Weights of a small image classifier.
Model: 32-pixel images, norm layernorm, activation gelu, patch size [4, 4], layers 10, width 384.
Data: trained on pictures of board games with random positions, seen at a slant, 39.9 epochs.
Rows from block 6 of a small image classifier, named by matrix and row number. Rows with one number belong to one neuron. Each number is 500 + 50 x the weight over its row's rms, rounded and kept within 0 to 999. All counts start at 0. Numbers have three digits each.
Before each neuron's rows are labels from the 100 images, of 14848, where the neuron reaches its highest value: "responds to" is what is common among them. Only what is clearly more common there than usual is listed. The data: pictures of board games with random positions, seen at a slant. In brackets: how many of the 100, against the usual share in percent.
# fc1: MLP up (model.blocks.6.mlp.fc1.weight, 1152x384), inputs 165-219
# fc2: MLP down (model.blocks.6.mlp.fc2.weight, 384x1152, transposed), outputs 165-219

responds to: discs in an upright rack (77 vs 16.3); nearly full (76 vs 33.9)
fc1.210:409470488446466507401519558630469452578430555497481556578512503545594434585486469546419447473509478496528453511480461492491493510581479524561473543431455404462497432
fc2.210:502487491529496515555501493495506523436465507480449547510524584548490483440490483459515409398495482528497518460402457477487470548465539470503600545484439500532428602

responds to: discs in an upright rack (40 vs 16.3)
fc1.144:529511482442451479494498513412523486499467553568485479559550618609512501473536523520485563567440531559576452416497553559527536477514479476530505481438434508553456395
fc2.144:615494546480491456466563505580485433513546579470460549485454464456497502481397502466484439429545473464442475606488564415502465562477512529499440527609516502475533614

responds to: digit grid (99 vs 16.4); nearly full (99 vs 33.9)
fc1.257:479475417565491449496475493501515423531543530551599526564527582515589452414513512486518503452433474540577449503419516522516473415540472436606568533484541477466431531
fc2.257:477516533481539649490501480539491520437460528428433533517570486548463434550466428484467498445505588505516497543442418480487523475422483519471608507488529517438471505

responds to: draughts (56 vs 16.6)
fc1.365:492561490448404487533586491489544550580528591430500555430626556588410560508482507486561483555513539489498487460450449517462533537466499487545476523523534536597447523
fc2.365:495482500483495500546495579505455463588480545496471510546491633533523557531530522501509536405505445557481507581441437464405529452512563537374547581464436535499590426

responds to: draughts (89 vs 16.6)
fc1.742:486485458433589576518547506478468550512466458489485469432472517502557500425412569423565525474602601491501544569460504479487535447463518472529438380413485487527411547
fc2.742:524497499509431492460553494542539493421519534471503574494474464465389457548546446501473445473460414498549473455487531490587434503580498417440492513499566503438562610

responds to: nearly full (66 vs 33.9); discs in an upright rack (42 vs 16.3)
fc1.588:520460505485497427452535533535475465581506569547437440496480535484521430567496437448526479387444429452390561409442504442456517555486530518483438474429490457460595515
fc2.588:524460475498442504567506520495480476587489501493441513566436510540573567466461471499511601491442460427491483458496520553427520422503478487545529576510544526475547426

responds to: stones on a line grid (95 vs 16.8); nearly full (92 vs 33.9)
fc1.289:513505551512430446522455505598545486485512528517549576493445449493484480508547428474524508460452461520604596526487597527556425552525487525564442477423439520462495428
fc2.289:534528369466524545514500510450548455552534612556360502529453487470476505534393488494443548526575534433433411596538482471500536493559507482547419556475630536501563593

responds to: draughts (96 vs 16.6); half full (85 vs 31.7)
fc1.49:436460579431500447420481502568456417512489444532439450536427517493577502495487435574496442523469500512588501385472542535505439485573422487515538528561542535482442511
fc2.49:469486476526524449548574511478520544573538507527485574543462493546535496529416536515463500475545480478577488559499467519434512435506559520515577560489529553436497494

responds to: nearly empty (100 vs 34.3); noughts and crosses (65 vs 16.9)
fc1.670:467567557553526437597518450395478553453502423501383470474529501505424479512502522545484575511483518490444485505504466480542489471380473474497459517479492550510504583
fc2.670:545523508499472503432524491528511491416522410556638499578536556475424472482422507539615506449477474503425393464447491533403491579528486468479544563505511455467355469

responds to: draughts (62 vs 16.6)
fc1.716:443473544472515515576505459537532558562539517548502529591522614429436544661544428466507491456499491511575429493464474593449497597504475475472503494540509460584604485
fc2.716:550536511522549454496464587358475444469610461559540532492525520495508466562444488496467379444432562518429475501380510449516458447482523465533521466598465551448504448

responds to: digit grid (89 vs 16.4); nearly empty (72 vs 34.3)
fc1.232:565555503520448511371500539514457513575487553532494591529501557468502445516482538517528605428599490484605498443440497521574607525444498482523485500560483551559467558
fc2.232:478441429481554580471500477456471522440474479466434516555534473475572488462508532569553542510510458544505455492474496530463500444485509585513586646384470461461531444

responds to: nearly full (67 vs 33.9); discs on a green board (42 vs 16.9)
fc1.753:500459501591453481523484587436457489479498514574487459463489445450597555533511480500538435482436476453502508477501584556568469500479438521475487494396481415463555514
fc2.753:477370471441539604476380538454601506482581476475521468573508621453521486486406516533511508456450477473455494585515535493510413503542504485473582569497577579561537543

responds to: noughts and crosses (100 vs 16.9); nearly empty (77 vs 34.3)
fc1.649:426507545397542488491616492448492475563387506479474500462516546404453449358495468446512476541537529486539478513525447535520491513474478493468423438462508541450565498
fc2.649:565535546546454502510430511470451483452524447607517552500492395520510578486436498481494502403450451540516546461448543512462547527469472526540477496523484472482459538

responds to: digit grid (76 vs 16.4)
fc1.318:475440475528462522578534472587496480586555498475542540468538610520492587531501481498481483525455507456467370479427368504488525442464517525451472382478481478490612411
fc2.318:458481487494493570493405503525509538480528537543449495527434446455469443580514530552469493436490547506483517548474435491492445523537445542590503473470396535493518544

responds to: nearly empty (80 vs 34.3); discs on a green board (78 vs 16.9)
fc1.420:511450443423501551507442471569469422575523498511505497511442511557494438365466467502525483409489431473475497451467522515562452541488454564447489396524436526522427501
fc2.420:451480447441508426454453666449566530471446549466549479561539521487476573495526559544572564463433535390532523464454466505535501514462533502491410598486554452488418477

responds to: draughts (99 vs 16.6)
fc1.209:464446520444568487524523399443546483497514459454538447453464407502552548473506421422512491399558494544467473486539410544512495519489438467497527383469544551461475464
fc2.209:516601539494522545430448611528517493462475493557461547521525415522455401536482490570483542570508500457533513490478581506553462493491508526507509565493419544484468574

responds to: discs in an upright rack (96 vs 16.3); nearly full (63 vs 33.9)
fc1.463:476448609488462496326472474537470558558515535570496521510551444525560404548495499450507447500459476499484509390527505527468518586461455505475481525544468561476565523
fc2.463:555608450454448490533469542459579411503503498415476445567472543494447533492519477532492511438520510477491473647431445491572551496503515551475507502453468477490561505

responds to: draughts (41 vs 16.6)
fc1.340:506519598508431525554564520554538524474562514516500541423466465527495514522461528468418475438497527417445560545456584439491556421493582516487514458568549491454555409
fc2.340:520487451441504569541369426466493504452537463471566494470547504597540449417478519558562478560561452524525543541423551494514453537516560541574529503495549559540460597

responds to: discs on a green board (74 vs 16.9); nearly empty (68 vs 34.3)
fc1.462:401509513511568458467460530476500561506429534544493436497553465516554538507528455442570442513518542461518555553480444507519524470561503561482531419483538523494523486
fc2.462:510506447467563458495474496400483464469543592582521541543473549540450389541460534538524461441596467461537445537400462587527497491433449477475531484464484496587496401

responds to: nearly full (83 vs 33.9); noughts and crosses (44 vs 16.9)
fc1.222:436543416545455451564560538494417493479486471521545480398461465435561478522521488527495464391362450505538613476520533568552531459487429496521578466517387508365563460
fc2.222:479444477405529491582380588496467508556517559537526480518504469542516548535399524528421461525405473521439479526462631489494417457445479521513545499482549499551523510

responds to: nearly empty (87 vs 34.3); stones on a line grid (58 vs 16.8); noughts and crosses (41 vs 16.9)
fc1.243:489475558475499511616520479526581550499568512508636394500499585439443494456564527445468540473456525492537494501443564526480490512431513462512456532555463409543601466
fc2.243:593576549449485376471581511486525406449522531554426408604476394439458544501442503436468475474497529539540583474563477530499591518493527536477525500543574516486549555

responds to: draughts (69 vs 16.6)
fc1.175:456475508488515404459435495541516456470474523461477419491406480433614561501567499470431557530486454429498514494463519478440458484478509478426451532454518500484467462
fc2.175:543495419478576533466437477495573422497378565505456641499533539430471453505500507513477467415494622467504478497603428459489429474561458501569461502386511521430563488

responds to: draughts (54 vs 16.6)
fc1.234:485582540470440557412538530513430517515614381457516528522489422537440463487587497549524572543511508525553459559442473447642448555488385504519533484505541407556399511
fc2.234:525463467499477493507514478377512479439457500448478498525478475510593485496465507521457556481491444512415526523518533428403461543586632557425571483513566531472515555

responds to: discs on a green board (100 vs 16.9); nearly empty (65 vs 34.3)
fc1.637:615521537475530411454552550588470516449485525533505481614520618525537488537510543476473584417482472456544478446482524585437545491371557484525485521506614526527474553
fc2.637:463520495470496515396475606496505550507384527583475509554510446485424452493475479470412446550455473475519466519544503484452384442589513484455504513501489547472518536

responds to: draughts (40 vs 16.6)
fc1.10:426516570495497443491500405522567469499583471527581483533483437512427532526483586474505540512436479463471574479467399496496456485478525504536527553419468477500428502
fc2.10:475494541513457545580547469461476479480522477516497566539463500478587440508499471525485470577509523550438484472506392453448491438463463460471546544568501549485476485

responds to: draughts (43 vs 16.6)
fc1.119:485467527487551568548558539522579536505503540513519489456452468531406535476549562552482455494426524532511622496468468541414426478477535531437437509488494398385530493
fc2.119:566539563467616517462582435479578535397603550479453464374500468514485505539465466474498467651531506502475478419451414496539476516389503591582532500538466572512539544

responds to: digit grid (53 vs 16.4)
fc1.701:494559489479564573456546505498354483602599437537431460555526531427522505492522477478451487606545479476524498492460484528582462566443457521559502382473553528552440615
fc2.701:480518564556476451516534457454521497503478428455486481519512573450561512472463455497565547423459460474387565624496476503478488519594557542406497534585509526524548487

responds to: discs in an upright rack (82 vs 16.3)
fc1.349:531474532449478487497525510528538498498462586555473497609423469486587444453544496482619551574496479442405528508529428461452476365420460465510465569551431443468554485
fc2.349:505438507488479512472481491418456557503451447455460425522547498592514566438558477553558505413552510465419492507485469467491459480469526463486513554521558542510488521

responds to: digit grid (98 vs 16.4); nearly empty (80 vs 34.3)
fc1.483:504572568469454485479590509530441518577551551478446460469520524566367502477366500544502547528504545455510433478545477511502540488511425541456536553597566438537561567
fc2.483:567454437532563420546519580516402520543530496542539484491490412478566521502521496487480486399491550511486463508433363448467457486387425539510543524534505458475419554

responds to: nearly full (75 vs 33.9); discs on a green board (59 vs 16.9)
fc1.516:456504352419497462475463491576446482521380496503466479540577558544561523504620490591470582631482542463472434419512544458384449491439476538547423553479443470493498430
fc2.516:503475610447546537568528524466508467462520518475504573575451594510526481413463543473401481382534440526550485530506471497561522461470558552485507518461476526548518532

responds to: stones on a line grid (100 vs 16.8); nearly full (86 vs 33.9)
fc1.479:434459572534460481471471524499539430510651397472600458490571461458553581497460548569572549537520472515448561418505510501431511455477420453512492545466421475488514457
fc2.479:575477532474544517488519519423501505520452500534481480446467376498452481445438461466487485470504522419488500560475536542526410532521566478483492430538497487524496471

responds to: noughts and crosses (75 vs 16.9)
fc1.653:552528455547545548560612526363495524583421487456507495443477486474440459468493541462478517420429494417575540503450559539490472532460453494464435488573498479472484455
fc2.653:426494578487522490502485582560453519488562559487419463486535471507608431517476490523482531492582482640568529498494606481529557528513498574500619524485463507363571649

responds to: draughts (64 vs 16.6)
fc1.277:496416541541528467374453525501511550481507430565504470557555503541535397444506564577452512524525464509386476502514526490414499528521479475494544558504478564503545427
fc2.277:527467455570464585526537494468509503418481602559537519432496541423480483486486434572569475441429521526372487462521395410559455526529561441520455566493514546543462461

responds to: draughts (44 vs 16.6)
fc1.342:440499435444495456502507535483513448631462518468469515509423462501472384491516530504601591490442508448478487459467517555524467475575548542589474479428512536499509486
fc2.342:551470512481568587478539469449425532435421488547506568448542468467506572422396483544520517512381494509525498476477546530491454588553527514518430526495481423455514406

responds to: half full (88 vs 31.7); discs on a green board (66 vs 16.9)
fc1.131:471553581465571456410484436561500584576520529513472520538454439472390573549487484494502495519580512489560486473523493521507545630493464569503420560498601587501516456
fc2.131:538460418500426475585368480443585381472469498515477507521493556530566410538586511444419532381552425446463487490557513426473493488435435425519557470611407452528503589

responds to: draughts (72 vs 16.6)
fc1.692:468447530485585487546501512483497529438601480496462493502496469519517461463507495470509594515610477531444496532492490540622521482485528472474435302509521469524441611
fc2.692:489444402521531594467477450507561472471524454448478458525448498475428579483550520445446568394466436439496562516517539437458544480603609432488426506488643531441517583

responds to: noughts and crosses (100 vs 16.9); nearly empty (100 vs 34.3); more pieces: equal (93 vs 10.4)
fc1.0:378510466514498506529494493536497436517467553498565486565517570460522542465469501416482456523440491498478498461524445465450497571481496574499461451342483517435441571
fc2.0:397482522456480531478355445482573452515515512470496511485483406486467453585528486394479583495511578491499490485501514505546485444392526438449542579497574464503575522

responds to: draughts (36 vs 16.6)
fc1.620:482447459563532453489439464475438510551433498528458341508498478466595543509442517546439495466517446338499460392461546510492398460591463503444496537454574510596473467
fc2.620:463548585566474465498562481507538477464470516467458614452467521532442413480561429549471536489421609482385535564503503359457477394441523483584481445427452562565472486

responds to: stones on a line grid (100 vs 16.8); nearly empty (67 vs 34.3)
fc1.72:394499444483513517452471515520515424436529540502543560498554468532546501474478501532457538500507415544552509449460462485479427464444469522450525573538456415534453386
fc2.72:535482545510578528408455522470537602525473490467483459469526405448468466390557514505508431480522555405549513535446586498505495488530623508572416439519512497501525462

responds to: draughts (64 vs 16.6); half full (60 vs 31.7)
fc1.73:512561487514479519488537450479576452620579523516472463527586498519514556500442455537549513498561508514522544476462467443474479436431464530529549456428498495502479478
fc2.73:505489541507524457468421521396506512549470527493528546497447511435406400574504462516496512511463488509459528460435503488460430592634504439508477478502492549533516466

responds to: nearly empty (100 vs 34.3); digit grid (43 vs 16.4)
fc1.31:320499562505493498631483543527443485519534501483490594494528507534495506451462546437360470512474556476561477487534446499583522471421564445554494482433521486497453496
fc2.31:585580506505533501575468458464431476494536460502557604494545596442518464530560490572559443533512516551487523473539483518460546408473492526402649461532499496549506534

responds to: draughts (100 vs 16.6); nearly full (66 vs 33.9)
fc1.113:514496430591440593473505468427497497564546496515443526506490633476456457516455556443580442477480449510481475470421465503474404474633482586458519468495550455534464441
fc2.113:534488471437587478436469474490500507514476529509516471542517624499423541402535351360444518585518551530539530552465426519504420512515523535571556458471461524480513506

responds to: stones on a line grid (98 vs 16.8); nearly empty (91 vs 34.3); second side has more (71 vs 45.5)
fc1.337:434531430523432556436549404601466444484464386524517456496521529573501484485558500520508523602556585471495420576443532413563391427519610516473530481495561424508473449
fc2.337:476474531567458473489466539509511500469539542437549548457495533531473421461373448613465492458466378530409617555531541505480448486542496466574579513371494493530471411

responds to: nearly full (100 vs 33.9); digit grid (58 vs 16.4)
fc1.442:511528504484478474451466530584556592547448555599519613446535538495527422519498439481501546513492447478482524431457420584445476508528506464494473485493479486457494508
fc2.442:504576549470508504630517490437496504447529490488521485512487617560506507437509475521492524453503542454429424578529427478466518515466500586514516529495529474471591468

responds to: half full (90 vs 31.7); noughts and crosses (40 vs 16.9); discs on a green board (36 vs 16.9)
fc1.557:467495532442497455489507451502535525612478560506580376501545526433521458457546505507433434562419586535554472538616492507515497507515535477594481432575541500517411475
fc2.557:523453401507471550432572524457465423515583479415461493547492496530539459613526548499516419517579426523456421491459470517458390574526525502446529568562455543461524446

responds to: half full (92 vs 31.7); discs in an upright rack (52 vs 16.3)
fc1.43:544498444494517506468531511445478531569434461464453451476549487573492462536479517501490516582467537470451508444451588544450602514483519445478583510536498536433513510
fc2.43:493472501519470526610403629485445567507534511445488491441456536514479479528482529439516486419511493529571450481596464570488449441533402589529405521496548410522384427

responds to: nearly full (84 vs 33.9); digit grid (83 vs 16.4)
fc1.493:528500532392496485514381543445607473572488465567523493499576430489454525572550419516496479589465410473557561548493469551462520487480498482478511584518480493354430549
fc2.493:516516464449486503484582466526534576443460438529464541533485596517491447507572569541457462427554525556514528526548525525478479564496594447514463523417479525517510555

responds to: noughts and crosses (93 vs 16.9)
fc1.76:435495496494520490508474518621502559596484440514368508515499570386439428477542492394491454551532495563485457539444448465505542511455541458473443443461520441531502486
fc2.76:592477518485469564523491540505467424511551491547515521470558397442592583490513422440497501511468480421528557438493536511486487552446453512552486547562469512421501538

responds to: nearly full (100 vs 33.9); digit grid (37 vs 16.4); discs on a green board (37 vs 16.9)
fc1.240:500519506477474447461420494649601553548463510509491585485542496365405446545516561405442534432522473513477474386474391494551430487547478531524542456580475425449518461
fc2.240:483541471494408495593502479448525508452455450474429543598603548434513420486517408570534514485530466495486425545548445449538534459407469556449505567451510510480535416

responds to: nearly empty (100 vs 34.3); discs in an upright rack (60 vs 16.3)
fc1.421:518571431513618465553501494476504548503560480500598472512457454490448484443482452492470469514469491619476435494465460430589436403476467399426487526477497541489599613
fc2.421:568496611542499538461432461487521459514440411543561506546491569483454512517487576452556594401441557428476504500526536536449516510534491473470586472431464557423445481

responds to: nearly full (100 vs 33.9); discs on a green board (59 vs 16.9)
fc1.331:508478538473542455413493432640552503584548525461566517408422561572456511494486476407523472431484364474532545482557459493522619498573508537544552486473506483404524503
fc2.331:499510612499482487534475498512490521466491600550406469508575483436476432545540520539498515504468530517464561481474492494454487476452530554441476452531524514511537510

responds to: nearly empty (100 vs 34.3); noughts and crosses (51 vs 16.9); digit grid (47 vs 16.4)
fc1.367:481560559547496496545480539443516459484566448507479444506455426517517441442482461500454453437429539527469471397534456518580455524319455432485477465487517547394434436
fc2.367:539505524525470606472388449498546539394555494513613504537548633421430463482407506538558515488468479523502523501506556545483519515536432543414430475510458513572566543

responds to: digit grid (96 vs 16.4); nearly empty (76 vs 34.3)
fc1.713:478512545444489544583450531514478612566502489475502466483447541552486499431497464556451487503510490399438579480515512520609482478456569515542463480424520501457532572
fc2.713:539462494478483475507484409484451467481472418454572570512565570454529515400600477606518609430523581548458479507437505556434417455550428559418481580590440506565499551

responds to: nearly full (86 vs 33.9); discs on a green board (52 vs 16.9)
fc1.418:501541516497445493501530498472436480471540428484389520517479514473545485499510411569465491554520440476537394464538514503575473468463423513474527445421498472454592557
fc2.418:540466514459512564457522494486584568468554575498599515526483505543468651584520540510486426561508463482440515400518560487384553427473515526404521533495477496550462550

responds to: nearly empty (100 vs 34.3); noughts and crosses (73 vs 16.9); more pieces: equal (27 vs 10.4)
fc1.520:381446536450418571492520516465526500477511377617468443457480616477496517485583547496501505458468551396400516522512472455488497420466520449579477480461491536504564534
fc2.520:491535430418529416440525515410442468563448456432546479422490547457567520626520516424513453483512533600560525561506508383489558460540543586473490575499505497408532573

responds to: stones on a line grid (100 vs 16.8)
fc1.297:506497434484536501416503472480569529532559527486553507481504504521497647502579474513537506524475524498487462441501484508538558492542518474466459414513513462493473593
fc2.297:484562571368455475491509484508543512578502519481526504460426489511475537586552489616546460463525456490494533525529521465530498441508412514501539521534535491497493468

responds to: nearly full (93 vs 33.9); draughts (46 vs 16.6)
fc1.502:540488473505459480544536491420465455578470474496509423440520552513526573448532480512559490468415423475390479455526398538493579481439474529463440469503509476506442461
fc2.502:461386577510539560470475529505596450420508509545493491490487379524510479510518414524419428517524641577477490543434477534592435529555430512548532494417487369586520480

responds to: second side has more (75 vs 45.5); stones on a line grid (46 vs 16.8); draughts (44 vs 16.6)
fc1.356:554484517547454614551441564569511518478526487596548551529550493461502455519484531513529514436515559525434528504569434490508388515455398528444538537531462469523479494
fc2.356:544502527388573532524422599460483468417472496429499487475497493592487510477548508536465608480496504530461572499479410510433434443503489498486599560482567487447493495

responds to: nearly empty (89 vs 34.3); stones on a line grid (60 vs 16.8)
fc1.280:473571453463482599491472414517467533647459477508569572539546517527410473506403502504502526486513541548495417502480497472553466394420593529459521501479528432540518482
fc2.280:486471563401516503532530481552509442447594487601494508434478546489575477472598500483458462496420413522435540545440570433441551395491505478531549484416437562538462515

responds to: half full (66 vs 31.7); digit grid (49 vs 16.4)
fc1.176:432585516505471465479478467471486517610467544459514519467485479531517487438451414527516573474542492537554582529576485373553489545540583471499478423492476417525501501
fc2.176:535462561498526466443494478434554502490450542437506535522586533565535610624485571496594475526547521446506541507465519494432548502409517498498487540402563482471386556

responds to: noughts and crosses (74 vs 16.9); half full (61 vs 31.7)
fc1.491:528516454546466573497487560533448558562496506610436535510527591444472496525442555513499459609379473406468512397439480486534508573531521509498528421651538428587500565
fc2.491:478582479590479457538484407504501532512501488487487442442527534479511485532446476504499532496520480502501554612491535595571456479549532479457458455631528519540495505